From a checkpoint of a small GAN.
Model: 32-pixel images, generator norm layernorm, generator activation silu, generator widths [64, 64, 128, 256], discriminator arch resnet, discriminator norm batchnorm, discriminator activation celu, discriminator depths [2, 3, 4, 2], discriminator widths [80, 128, 240, 416].
Training: normuon at rate 0.0019, batches of 96.
Data: 97500 training examples, 4.3 epochs.
Rows from block 3 of the discriminator of a small GAN, named by matrix and row number. Rows with one number belong to one channel. Each number is 128 + 24 x the weight over its row's rms, rounded and kept within 0 to 255. All counts start at 0.
Before each channel's rows are labels from the 100 images, of 14976, where the channel reaches its highest value: "strongest on" is what is common among them. Only what is clearly more common there than usual is listed. The data: scattered letters and digits in many colours. In brackets: how many of the 100, against the usual share in percent.
# convs0: first 3x3 conv (discriminator.blocks.3.convs.0.weight, 128x128x3x3, each kernel summed), inputs 0-127
# convs1: second 3x3 conv (discriminator.blocks.3.convs.1.weight, 128x128x3x3, transposed, each kernel summed), outputs 0-127

strongest on: yellow (52 vs 19.5)
convs0.17 [164 116 147 147 165 130 120 122 135 101 164 124 125 191 140  94 108 139 162 142 136 143 129 165 151 112 114  97 100 126 107  81  86 130 151 121 102 124  93 135 175 124 151 102 138 141 118 106 100 109 117 126 140  69 103 124 121 136 130 131 137  90 119 115  98 150 149 139 139 133 160  97 135 113 123 157 172 143 181 123 153  87 105 138  95 104 150 111 117 150 160 156 131 131 103 116 112 140 134 103  90 129 160 114 161 113 135 173 118 115 166 112 176 101 108 179 162 142 139 148 113 124 143 144 135 140 163 131]
convs1.17 [147 127 126 121  94 116  92 111 109 101 128 128 148 131 139 127 115 124 136 121 145 162  94 190 156  87 110 157  80 109 114 181 170 122 148 107 122 128 183 125 161 115 111 139 121 121 119 119 113 150 158  94 110 113 103 137 133 180 137 166 153 118 101 140 144 118 118 165 148 130 100 129 112 133 133 144 115 139  59 137 124 114 129 120 150 145 101 105 149 158 114 127 131 112 142 111  90 121  92 113 129 159 170 209 136 132 149 165 120 119  99 108 140 110 123 102 130 118 112 122 175 104  88 134 135 123 119 112]

strongest on: yellow (100 vs 19.5); white (41 vs 19.4)
convs0.34 [234 142 133 187 122 131 118 107 128 145 154 126 134 122  76 159 131  92 160 220 113 131 141 148 115 133 140 130 118 117 167 125 126 154  78  90 150  93 155 114 150 144 108 143 167 164 112 135 160 127 159 134 143 148 122 128 145 140 154 111 127 123 134 131 119 127 113 147 110 114 114 112 147 113 118 124 127 122  90 131 128 147 113 123  92 158 158 103 127 152 103 118 146 124 129 124 169 150 148 124 134 117 103 125 120 127 106 137 104 129 161 147 149 106 134 138 107 119  71 111 119 160 142  98 108 130 115 111]
convs1.34 [126 217 147 149 116 199 149 101  44 139 107 101 134 143 119 149 114 135 103 151 130 132 123 118 125  95 114 115 140 125 152  94 123  98 122 137 137 100 122 149 158 121 139  98 123 162  97 114  95 100 149  97  93 151 129 139 120 147 131 121 131 138 124 129 132 161  97 139 136  74  97 126 138 128 136 128 134 124 135 137 122 172 116 100 148 133 136 102 149 152 102 133 151 135 125 126 187 168 196 142 144 135 110 113 110 105 177 131 123 127 123 145 132 121 155 148  89 120 123 129 153 124 136 151 103 123 143 131]

strongest on: orange (52 vs 19.3); white (48 vs 19.4)
convs0.117 [ 69 137 137 133  98 148 142 117 111 138 117 132  99  97  98 132  99 146  98 158 201 124 126 111 144 136 197 163 141 155 103 163 102 137 162 115 116  97 148 133 154 125 129 136 110 134  77  77 112 125 102 152 113  92 158 141 140 132 129 130 141 107 141 134 118 137  97 100  99  92 107 136 136 110 151 132 111 159 148 128 134  93 125 118 132 125 143 118 105 131 128  83 125 150 133  99 114 115 105 133  98 131 149  96 108 114  98 134 102 114 110 140 104 129 116 105 121 179 117 124 141 119  79 120 169 124 116 199]
convs1.117 [144 162 129 105 109 132 133 143 151 162 122 124 109 149 100 108 128 125 134 111  90 125 154 177 134 107  77 118  89 133 135 147 101  94 149 143  67 111 123 116 147  92 149  82  97 108 175 149 151 155 119 129 130 102 137  90  70 149 126 136 134 155 142 129 113 131 135 118 144 141  94 125 134 154 181 120 135 141 134 144 159 121 122  95  95 136 131 149  62 150 156 105 143 144 113 107  94 137 119 104 118 116 121 142 104 142 110 122 156 120 128 117 151  53 123 166 141  88 155 150 131 140 139 135  89 131 125 136]

strongest on: yellow (97 vs 19.5)
convs0.85 [163 120 152 134  84 147 123 142 138 159 124 110 135  88 103 116 140 114  94 158 138 122 120  85 136 135 123 135 141  99 134 151 150 135 127 128 134 161 144 133  98 126 128 110 131 170  70  98 179 127 132 135 129 103 147 128 118 108 164 139 127 167 101 114 106 133  90 106 108 161 107 105 172 147 157  94 126 114 161 114 142 117 137 115 116 139 130 148 144 111 115 106 112 119  97 129 177 141 143 139 134  92 101 135 163 137 109  63 162 105  97 140 140 145 133 149  68 172 166 150 180 144 104 110 103 131  99 136]
convs1.85 [115 162 121 158 131 147 153 107 131 120 124 135 130 145 134 133 124 117 128  78 120 131 127 158 120 164 100 133  99 162 162 105 143 144 103 156 164  90 123 169 127 144  84  48 150 155  86 132 124 130 148 111 138 153 121 138  83 104 158 146 161 120  81 136 115 136 179 109 144  86 130 148 153 146 140 117 134 101 135 111 127 140 100 207 131 128 135 135 103 119 148 164 123 117 151  98 163  95 128 176 103 146 117 137 119 101 119 117 113 144 147 149 145 107 120 138 144 117 122 118 130 159 164 137  84 118 136 146]

strongest on: yellow (95 vs 19.5)
convs0.0 [119 149 154 132 101 149 144 114 134 124 137 152 147 114 106 105 156 104 151 116 168 110  84 153 124 138  87 152 105 140 119  98 111 138 155 139 141 161 180  84 155 152 129 100 118 119 178 120 147 140 122 163 155  84 116 117 100  87 122 132 158 135  87 103 153 144 128  96 140 122 148 117 169 127 103 151  83  98  92 140 102 103 120 124 134 165 109  89 130 129 104 121 145 123 120 154 155 142  94 128 142  85 165 139 150 127 124  86 112 101 134 108 142 109 128 178 112 182 138 147 109 109 122 140  82 142 116 131]
convs1.0 [123 162  81  95 132 123 124 118 159  74  85 143 118 133 120 161 115 106 132  95 165 146  86 139 125 115  91  98  56 150  88  58  96 136 127 161 140  92 124 130 134 115  86 124 130 153 152 103 149 120 123 127 146 112 105 107 125 141 143 147 131 132  98 133 165 131 169 164 126 126  92 119 128 131 123 114 120 124 117 111 122 114 111 124 122 156 119 125 130 102 162  89 108 117 155 128 133  93 105 146 135 145 159 159 155  73  88 109 138 179 122 115 136  98 140 125  96  95 125 138 127 125 133 108  93 134 130 130]

strongest on: white (75 vs 19.4); yellow (43 vs 19.5)
convs0.122 [129 128 107  98 167 103 146 150 140 116 136 118 119 140 126 135 129 126 101 178 121 128 110 158 132 119 115 125 115 112  69 125 110 144 150 138  87 123 108 146 120 110 152 148 134 157  98 116 116 137 124 152 157  89 148 123 135 103 123 126  61 154 165 127  95 102 164 136 142 132 143  87 137 141  98  92 144 112 117 123 155 120 118 107 116 146 130 117 131 133  82 146 135 182 160 118 135 123 163 106 140 134 162  98 102 126  96 139 139 113 114 148 137  50 147 183 147 161 142  94 115 126  75 150 173 131 157 139]
convs1.122 [108 138 115 137 133 108 151 119 130 119 114 130 137 137 121  91  91 109  80  82 136 160  79 133 113 166 103 132  78 124 140 108 142 115 118 166 103 118 177 144 103 140 138 141 122 103 152 154 116 120 152 134  95  98  94 121 138 103 145 132 149 137  50 149  91 134 166 139 101 142 156 154 107 115 160 120 131 119  76 107 130 129 132 102 167 131 120 114 119 139 130 155 138 110 129  94  92  94 123 165 142 102 124 108 123 128 109 124  93 121 148 116  67  83 134 150  89 104 112 120 132 147 109 123  99 147  88 133]

strongest on: teal (74 vs 40); yellow (44 vs 19.5); white (43 vs 19.4)
convs0.121 [ 93  96 127 136 122 134 132 117 127 114 159 151 138 125  97  91 114 150  62 128 155 114 139 122 136 173 166 154 158 109 166 128 114 180 137 142 121 120 167 115 130 127 173  86 150  89 117 139  95 110 156 141  78 107 107 101 184 109 143  86 128 120 172 135 121 141 148 139 133 153 129 105 142 122  83 116 133 129 146 114 164 140 145 183 139 120 137 125  91 103  96 101 101 113  76 143 121 137 134 150 154 123 157 134 139 102 128 144 160 139 153 132 139 122 131 155 146 169 112 144 135 113 112 165 135 142 118 156]
convs1.121 [140 136 118 103 133  93  92 141  88 105 121 134 113  95 108 134 121 131 136  71  78  93 146 125 134 157  87  89 130 126  64 159 136 137 124 100 126 111 118 142 127 100 148 154 123 129 112 134 129 136 132 130 130 100 128 134 151 154 141 137 115 131 136 154 113 117 161 122 109 124 127 119 109 143 153  91 120 137 130 115 133 130  88 172 125 161 116 127 157 133 145 111 178 134 138 150  99  91  71 113 148  90 112 134 107 116  97 127 144  97 119 100 140 171 129 127 164 126 144 155 174 109 152  82 124 200 177 119]

strongest on: yellow (82 vs 19.5); orange (43 vs 19.3)
convs0.59 [141 131 149 139 118  83  62 137 110 144 108 114  97 112 128  91 115 160 113 138 106 110 108 136  84 136 144  78 116 112 138 109  93 156 138 104 117 110 111 179 148 129 138  87 147  95 106 116 129 103 116 138 109 147 130 114 110 136 182 103 105 149 143 144 101 116 100 124 129 189 166  93 180 119 141  98 152 135 164  90 137 133 177 145 147 139 148 163 149 135 141 163 147 102 125 114 162 132 123 140 164 149  92  98 175 124 129 124 150 120 132 142 126 113  90 138 125 136 162 131 140 122 128 118  87 142 133 128]
convs1.59 [ 82 109  96 132 105 128 126  99 110 133 160 124 170 144  93 105 125 117 124  99 123 162 126 185 130  84 138 120 123 124 104  77 153 111 110  96  98  95 154 149 133 120 152 153 143 118  88 138 118 135 128 148 122 104 119 105 132 104 142 146 128 117 162 150 138 129  85 130 158 124 127 128 118 157 146  64 106 113 145 103 129 143 111 201 152 131 128 106 109 125 123 126 118 120 113 147 142 118 134 109 133  89  97 176 121 115 166 129 125  88 132 133 152 149 134 107 172 138  95 113 165 176 134 100 144 177 153 116]

strongest on: pink (82 vs 19.7); white (63 vs 19.4); yellow (42 vs 19.5)
convs0.115 [108 116 123 101 109 134 148 112 139 123 141 115 115 133 124 124  91 183 127  66 121 115  82 127 156 127  84 122  95 122 164 119 124 130 100 130 137  85 138 111 130 109 107 125 115 149 122 115 103 143  70 132 134  90 119 120 149 147 145  92 114  95 151 149 146 109 123 147 144 123 170 136 108 105 108 112 113 124  99 207 141 154 150 123 117 153 161 135 135 115 182 126 119 132 136 147 103 118 135  93 145 103 125  91 106 148  65 111 165 145 115 146 150 135 115 145 107  88 173 148 139 119 131 167 129 133 137  84]
convs1.115 [132  92 130 108 125 111 108 125 115 142 128 131 140 146 149 149 117 127 173 177 151  92  93 115 111 110 155 178 134 117  86  91 116 113 142  63  80 145 142 122 141 155 109 229 130 102 158 142 132 108 128 120 129 130 148 156 149 179 116 123 112 117 163 118 153 129 152 141 175 133 148 137 114 128 120 146 136 151 133 180 117 122  93 121 154 116 126 103 109 125 149 111 136 134 124 172 101 135 155 129 134 113 118 136 138 176 171 152 102 134 117 131 147 129 147  99  84 152 129 113 121 144 121 102 122 142 135 119]

strongest on: blue (51 vs 20)
convs0.47 [119 109 133  72  84 107 144  96  89 111 111 130 146  94  95 132 159  96 103 151 146 146 129 118  58 153 122 127  82 120 107 152  97 114  92 124  89 165 113 116 131 153 106 163 163 132 144  88 110 144 139 116 135 110 144 160 111  78 108  96 119 160 195 104 117 142 165 138 115  85 138 176 149 112 107 140 114 140 125 136 123 112 107  92 146 137 137 139 132 161 118 152 133 120 135 147  99 148 136 168 145 129 163 121 139 134 122 108 106 105 113 145 116 133 143 117 156 169 103 122 150 127 110 118 128 142  98 130]
convs1.47 [137 127 172 161 130 135 150 134 110 116 135 106 130 126 111  79 112 182  70 122 118 145 142 170 166 132 109 156  96 132 119 105 129 139 130 116 186 132 126 197 122 136 151 119  97 175 117  72 125 133 112  75  96 132  99 158 153 110 139 114 160 103 109 123 105  89 129 149 140 116 143 147 126 130 130  99 102 131 114 118 109 110 122 100 179 113 152 133 168 120 131 162  83 106 124 139 124 150 119 147 107 142 134  94 153 120 120 132 148 130 140 130 131 128 131 122 116 120 130  82 131 188  84 128 128 117 105 130]

strongest on: yellow (51 vs 19.5); white (50 vs 19.4); pink (47 vs 19.7)
convs0.93 [101 101 123 133 134 179 119  63  64 114 116 134 133 122 152 139 132 111 147 155 133 125 112 126 109  83 185 111 140 124 130 108 135 106 149  82 101 130 196  90 147 148 106 161 150 120 108 121 126  90 103 140 132 107 109 126 142 159 139 129 134 113 150 110 137 126 140 148 132 166 149 115 119 109 133  99  97 139 153 128 155 129 101 120 100 118 132 147 147 140 105 156 147 197 164 157 139 116 113 109 144 173 124 129 139 145 102 165 103 114 155  97 116  98 123 113 146 114 134 110  87 146  97 114  94 102 146 134]
convs1.93 [128  91 125 128 183 130 113 133 190 153 156  77 113 152 162 142 128  77 126 124 128 143 123 111 146 121 145 105  73 151 145  82 139 131  86 144 121 108 133 123 113  99 158 194 164 162 157 147  98  75 158 119 104 128 110 114 153 114 105 129 138 147  88 133 188 130 109 101 130 120 122 126 118 131 141 103 126 115  92 126 151 175 138 134 127 133 132 138 157 136 109 113 154 109 138 115 142 122 137 126 138 121 132 137 100 129 115 147 106 146 133 122 121 216 127 123 131 122 128 152 145 128  99 117 115 124  96 145]

strongest on: green (70 vs 39.1); yellow (47 vs 19.5)
convs0.126 [148 113 139 165 101 128 140  95  78 163 133 101 128 113 108 107 136 101 120 132 151  94 169 135  85 142 146 118 116 118 119 134 108 154 130 117 137 172 138 182 108 150 126  98 127 157 138 120 135 100 117 127 101 116 150 167 134 112 101 110  96 158 132 174 124 148 164 161 108 133 116 118 108 106 180 131 157 146 128 113 134  99 138 146  75 127 114 144 118 146 153 158 159 142 125 118 115 129 106 134 124 130 141 142  94 112 145 106 147 110 102 124 146  79 188 164 130 177 148  75 156 115 133 150 152 138  88  98]
convs1.126 [114 174 156 138 109 136 170 103 125 137 131 131 130 112 125 106  95 109 150  90 127 156 209  97 157 180 101 137 150 146 155 100 120 132 123 121 135 109 114 168 121 125 141  70 135 162 148 106 121 141 136 140 141 145 120 170 123 113 144 120 170 135  98 139 119 123 145 100 123 139 134 136 124 184 118 112 139 126 126 109 156  91 132  89 110 128 146 116 133 143 136 134 129 117 140 138 119 158 122 169 128 145 143  35 125 127 100 134 148  84 152 124 138 109 169 126 109 123 124 116 117 113 120 103  91 177 136 149]

strongest on: pink (55 vs 19.7); white (50 vs 19.4)
convs0.4 [101  89 135 129 131 155 122 117  76 138 142 107 126 136 127  81  95 115 186 127 154 102 120  93 111 108  82 171 126 105 149  70 118 112 125 103 113 142 152  98 123 120 151 147 109 106 146 109 105 135 117 134 115 161 139 151 110 133 155 126 137 162 143 142 136 183 152 117 193 109 112 121 117 143 137 131 117 138 150 154 127 113 111 111 126 135 152 122 116 158 135  98 141 106 189 140 111 160 144 143 164 113 113 112 130  89 122 130 179  88 123 104 165 139 102 103 175 107 146 150  87 135 134 146 122 143 112 150]
convs1.4 [127 111 154 136 156  94 156 102 128 110 131 146 137 147 116 157 125  75 143 143 146 180 110 161 151 126 103 177  74 121 160 147 129 137 127 145 107 158 187  79 109 137  91 149 139 126 143 130 116 174  93 102 114  96 109  92 121 119 130 153 109 116  87 116  86 163 105 161 133 147 109 141 136 128 159 166  82 123 135 125 138 140 121 121 166 134 121 153 109 133 131 145  96 107 125 157 101 119 137 119 117 151 114 180 147 109 129 110 154 132 124 150 136  82 121 119 115 121 155 130 117 157  91 144 131  84 152 112]

strongest on: red (99 vs 39.4)
convs0.28 [ 53 143 101  67 153 100 124 128 104 118 106 134 147 102 134 126 127 124 124  98 121 131 147 113 122 124 153 165 106  86 142 125 119 127 113 128 158 158 149 127 115  71  85 125 117  63 105 145 103 132 103 108 130 102 102 140 130 116 180 120 112 107 103 111 131 134 154 116 156  92 131 124  80 168 135 103 123 126 122 129 122 113 125 162 154 119 137 152  96 131 179 118 124 124 132 115 126 144 109  97 130 116 149 123 108 160 168 112 142 109 153 136 135 150 127 140 137 125 208 146 104 134 134 171 117 159 156 122]
convs1.28 [131 106 116 143 139 126 133 145  67 159 190 162 134 118 130 126 134 104 131 155 111 142 139 129 155  90 118  93 153 125 100 171 128 109 112 117  88 143 148 124 130 142  91 181 140 113 104 120 150 138 152 110 135 139 136 100 104 135 141 132 134 124 119 109 146 162 147 139 129 163 121 134 117 152 101 137 135 127 113 115 135 156  96 233 108 158 135 144 137 157 205 152 149 142 118 110 121  97 123 139 133  98  98 127 148  96 121 120 116 100 130 112 143 159 120  83  89 125 132 142 111 150 142 116 119 160 106 113]

strongest on: teal (84 vs 40); white (45 vs 19.4)
convs0.27 [ 91 113 110 135 130 135 138 150 101 155 126 149 125 127 107  63 157 154 107 109 152 169 111 151 171  95 132 136  94  99  93 109 128 130 122 146  84 107 153 167 170 135 123  94 142 121  97 114 182 142 116 103 165 123  87 117 124 148 127 116 144  78 160 125 137 111 155 130 134  87 100 123 135  89 121 112 137 106 118 116 119 134  80 122 163 118 152 133 136  96  95 113 160 135  96 149 121 123 126 116 129 127  99 105 136 137 154 152 143 160 132 145  72 117 134 124 115 114  81  75 117 117 113 102 149  95 118 111]
convs1.27 [134 136 197 118  86 130 124 132 114 117 145  80 102 117 104 166 122 132 126 139  82  95  80 126  79 135 102 164 126 125 135 169 145 130 108  83 113 111 114 120 141 116 127 125 104 104 129 161  83 101 143 162 119  87 109 159 110 144  94 169  75 113 193 166 120 129 155 151  96 115 121 150 106 145 151 162 132 111 123 159 122 156 113 125 116 143 154 168 118 119  97 146 133 145 141 141  99 126 120  91 130 116 111 127 137 139 115 137  95 132 140 129 167 119 128 161 128 138 141 116 111 100 147 141 130  82 125 115]

strongest on: green (67 vs 39.1)
convs0.26 [140 146 121 128 122 136 127 135  82 123 120 100 152  69 192 125 136 147 104 105 180 131 155 142  99 144 161 119 160 128 107 124 104 136 106 117 113 152 176 113 130 149 137  92 107 181  96 125 120 114 126 128 115 137 141 150 157  91 140 139 115 150 115 134 136 143 134  94 102 162 128 137 135 169 145 107 144 111 134  89 118 161 119  75 131 179 133 134 111  84 112 102 130 139 135 107 123 160 139 150  73 171 149 177 114 130 149 134 114 110 132 125 123 120 173 123 127 132 103  95 140 166 129 139 171 133  93 134]
convs1.26 [127 156 124 130 131 143 134 125 205 134  90  87 104 132  95 175 139 150 116 128 103 124 180  63 124 149 117 155 196 140 142 136 106 130 121 131 123 101  91 152 115 126 133  83 129 172 189 129 103 146 123 119 121 143 128 160 127 111 123 126 158 115 131 126 108 115 133 133 121 118 128 119 125 124 133 138 140 117 127  83 134  89 113  94 113 128 147 134 113 134 108 118 118 134 122 130 124 141 127 140 124 141 108  52 154 144  44 104 104 119 130 125 136 109 163 151 102 152 139 123 116 101 133 122  94 143 103 136]

strongest on: blue (77 vs 20)
convs0.11 [122 140 115 114 148 138 108 116 179  76 114 169 127 101 146  88 122 120 115 135 128 117 120 142 119 108 157 157 119 118 119 113 142 125 155 114 159 143 125  93 119 146 104 153 163 103 130 162 122  97  91 169  91 130  95 116 129 116  99  95 142 129 117 111 123 148 102 199  84 105 129 117 164 108 112 123 141 102 180  89 149  97 125 141 139  75 153 120 125 125 138 114 137  91  98 116 159 127 172 144 139 141  94  94 137 133 141 115  81 137 127 133 140 122 122  65 108 148 135 116  81 133 122 105 119 103 115 140]
convs1.11 [103 104 154 152 135 153 136  70 109 163 160 141 139 127 151 132 147 130 134 102  99 135 138 151 157 138 117 103 150 114 105 147 161  74 123 155 141 124 121 118  91 160 145 166 132 170 105 139 106 103 106 135 123 122 150 165 113 124 103 120 105 113 167 120 110 139 125  66 143 157 185 185 152 137 114 115 154 125 138  91 139 117 109  88 138 179 124 169 165 130 189 163 123 118 132 164 144 138 132 148 112 127 136 127 144 148 153 144 114 157 122 136 101 163 125  99 112 117 119 121 135 151 118  90 130 108 140 142]

strongest on: yellow (72 vs 19.5); white (56 vs 19.4); pink (45 vs 19.7)
convs0.67 [102 126 102 115 145 114 132 127 136  85 127 104 151 106 140  93 127 121 122 157 133 121 152 144 103 144 114 138 162  94 142 100 130 125 154 153 122 129 141 103 100 100 121 108 133 161 167 180 159 115 153 122 114 147  97 142  96 127 136  82 105 116 106  89 107 125 136 121 110 183 129  89  76 153  89 106 173 111 100 127 156 116 113 165 141  91  88 107 129 107 116 129 129  87 139 139 141 121 155 174 137 116 102 158 124 130  91 140 151 111 130 137 115 115 127 114 140 132  85 155  73 149 122 145 104 180 166 143]
convs1.67 [126 146 135 123 123  85 124 105 113 124 160 152 145 159 171  60 125 112 125 162 146 164 145 129 134 120 120 124 144 130 128 115 148 149  88 149 145 127 146 108 101 117 155 113  95 109  92  73 120 140 120 117 154 185 144 120 113 139 142 129 194 141  73 126 145 116 133 134 108 103 132 136 129 184 127  90 144 137 102  91 113 132 120 141 135 121 132 134 181 121 134 131 108 125 139 104 141 150 126 157 126 127 125  89 143 137 157 121 153 165 115 132 148 209 129 102 142 141 144 148 131 136 151 123 141 192 133 138]

strongest on: teal (87 vs 40)
convs0.102 [119 122 103  97 107 115 109 159 123 134 111 142 113 141 155 125 129  91 132 124 138 116  97 161 158 118 104 115 212 149 112 123 149 139 136 100 144 142 108 159 134 119 128  98  94 122 125 129  79 131 125 159 104 149 148 123 163 119 109 137 151 156 107 104 124 142 122 165  74 117 125 126 135 113 128 137 148 136 149 141 113 132  68 147 128 113 164 145 115 130 167 160 111 135  99 103 139  88 135 118 159 132 131 110 100 147 171 131 133 152 115  66 101 140 117 108 128  62 100 100 167 126 131 171 116  95  93 112]
convs1.102 [150 103 160 150 109 113 125 133 111 153 196 160 106 123 108  96 139  85 126 119 131 136 113 143  72 124 129 129 165 112 123 178 137 159 142 132 102 138  87  67 138 128 142 117 175 106 102 121 166 102 143 132 176 136 135 123 150 157 129 107 100 125 162 128 137 107 183 156 133 162 143 146 139 132 123 127 127 136  96 133 127 114 132 130  83 124 132 137 110 111 154 100 117 146 118 142 138  82 149 109 101 149 101 128  92 128  64 132 114 139 109  93 175 148 117 152 101 108 116 143 116 117 130  98 144  94 147 121]

strongest on: teal (89 vs 40); pink (41 vs 19.7); orange (40 vs 19.3); white (40 vs 19.4)
convs0.46 [ 39 132 131  75 118 115 141 109 145 137 131 142 101 101 170 112 118 127 100 117 131 143 103 135 138 111 124 134 150 119 116 144 131 114 144 137 170 177 117 126  76  90 152 132 107 114 125 146 105 133  75  88 111 102  77 112 118 139 162 136 141  99 119 117 103 116 141 118 171 105  96 128 115 160 145 124 131 119 116 103 131 144  93 150 152  84 108 155 129 119 183 142 121 102 145 138 100 122 113 136 114 143 118 136 122 117 180 141 177  76 130 122  99 142 129 119 119 146 142 104 123 149 104 171 142 125 106 142]
convs1.46 [147 121 153 106 120  85 124 132  90 135 132 135  80 117 116 107 118 166  96 115 119 125 146 110 160 122 121 124 159 158 109 221 137 112 109  87 111 130 133 117 126 119  97 126 121 126 105  95 122 140 140 130 141 129 125  77 130 159 132 118 141 107 132 118  81 129 118 162 116 146 137  95 129 139 158 144 133 129 136 137 147 108 117 153 134 122 153 159 102 147 158 111 138 129 115 121 127 140  82 103 115 123 120 124 150  97  38 153 128  99 107 118 166 110 120 133  29 113 128 122 111 121 122 111 131 147 126 132]

strongest on: teal (79 vs 40)
convs0.45 [169  96 114 155 165 155 129 132 138 105 123 113 117 110 148 134 140 105  97 144 179 146 158 140 107 156 148 108 148 125 147 124 136 124 143 136  94 126 179 143 123 153 150 109 158 123 138 140 127 121 165 156 105 159  87 141 139 114 111 148 142 108 150 184 107 138 121 148  90 179 130 112 139 101  82 132 120 121 113  68 131 137 114 128 167 148 101 162 125  97  87 145 123 109 120 131 142 149 140 164 133 127 103 164 164 128 158 150 112 113 108 147 125 122 127 132 144 154  33 123 101 137 144 107 132 119 152 130]
convs1.45 [123 204 124 120 157 128 158 124 145 125 139 120 106 101 149 127 156 149 119 136  96  74 155  73 134 105 108  98 196 113 112  91 116 160 103 153 145 127  80 155 106 137 149  77 121 117 144 139 104 118  91 109 115 127 143 162 110 139 132 119 127 149 137 125 126 116  98 100 136 112 120 142 137 144 147 114 134 117 134 117 115 148 100 121  47 133 121 112 149 134  70 117 113 130 130 146 161 167 150 136 139 138 114  67 140 129  95 107 124 128 128 136 113 148 119 133 130 136  82 159 147  93 144 127 129 142 141 129]

strongest on: pink (80 vs 19.7); white (53 vs 19.4)
convs0.6 [126 118 102 145  96 135 144 150 149 131 128 143 138 146 100 134 107 165 149 121  85 115  82  84 136 135 118 142 146 133 128 130 133 119  94 148 163 109  98 130 135 115 115 159 158  80  99  90 144 126  98 128 127 153 108 131  98 151 160 109 111 114 164 138 123 116 128 144 133 135 121 140 131 137 134 108 135 142 109 110 124  85 196 159 105 114 152 116 108 153 172 144 103 132 108 178 100 124 130  76 103  90 124  86 134 152 105 121 177 106 132 179 134 125 129 162 117 190 133 153 100 123 160 155  89 110 135 119]
convs1.6 [150 118 110 113  87 120 183 120 121 137 118 129 128 169 133  89 156 136 145 124 127 132  93 135  96  78 134 106 164 106  76  63 113 134 128 128 112 125 148 137 110 108 138 172 116 145 173 188 119 132 144 122 152 140 137 141 130 180 105 135 140 142 155 105 130 118 104 121 151 109 120  87 143 124 102 105 120 135 136 138 185 132  87 153 141  90 130 123 123 135 138 118  97 157 117 129 138  63 134 137 108 104  79 112 137 156 140 117 159 108  84 107 144 111 127 138  88 125 131 126  89 145 122 161 138 122 114 131]

strongest on: teal (100 vs 40); white (43 vs 19.4); yellow (41 vs 19.5)
convs0.78 [142 108 120  77 146 137 156 120 138 102 139  96 115 105 158 141  83 122  79 162 194 153 121 103 122  97 138 102 125 141 147 177 110 134 148 155 116 151 159  98 123 165 106 118 109 143 132 126 140 114 111 101  95 103 121 153 122 133 123 152 122 117 142 138 171 161 122 140 130 137 109 124 116 119 153 132 125 119 108  98 135 153  63 106 114 152 185 124  84 110 108 101 144 124 127 108  98 137 142 139 104 155 142 166 155 107 127 100 137 107 130  92 144 143 161 134 129 179 122 104 123 137  86 139 172 102 107 157]
convs1.78 [124 154  99 133 139 112 108 137 144 111 110 100 124 133 101 128 133 128 134 135  79  91 173 111 142 159 128 117 184 117 118 157 127 127 174 132 115 101  81 131 107  95 155  88 124 144 182 136 105 161 110 164 131 104 122 132 150 109 131  87 153 146 138 137 151 143 119  99 119 141 126 124 135 135 120 134 121 123 127 105 115  71 114 101 105 127 132 135 114 129 161 105 147 132 114 154 126 152  87 160 122 122 135  71 181 159  85 123 143 112 136 113 131 118 149  95 118 128 156 132 159 114 110  65  61 153 119 114]

strongest on: white (73 vs 19.4); pink (59 vs 19.7); yellow (46 vs 19.5); orange (42 vs 19.3)
convs0.88 [ 90  85 142 101 135 172 120 163 146 126 115 141 140 142 131  78 105 135  99 137 119 115 113  98 156 133 137 138 137  93 143 120 105 153 147 134 132 118 106 127 139 160 115 115 115 125 125 162 145  95 178 106 105  89 128 132  82  92 118 166 132 149 154 136 134 126 133 113  82 101 172 137 117  69 155 104 120 119 136 132 126  94  92 116  62 133 123 128 137 144  97 131 141 118 120 153  99 156 113  95 117 153 124  98 140 166 121 141 125 176 124 121 146 136 111 116 149 126 113  98 122 145 126  82 137  52 105 141]
convs1.88 [130 159 161 137 175 122  98 121  67 156  99 167  98 105 110 162 117  91 125 140 108 107  61 172 142 131 138 128  93 174 142 141 161 125 153 150 133 117 118 143 120 141 131 132 109 120 139 114 159 109 127 137 118 139 144 155 154 159  91  90 124 103 148 115 109 128 141 169 137 118 108 123 133 150 150 166 120 124 161 143  87 157 183 156 178 144 119 138 130 102 106 141 124 139 137 136 113 108 123 135 157 136 126 157 136 117 127 154 166 162 151 101 108  84 124 145 142 123 149 128 168  77 149 111 111 101 124 120]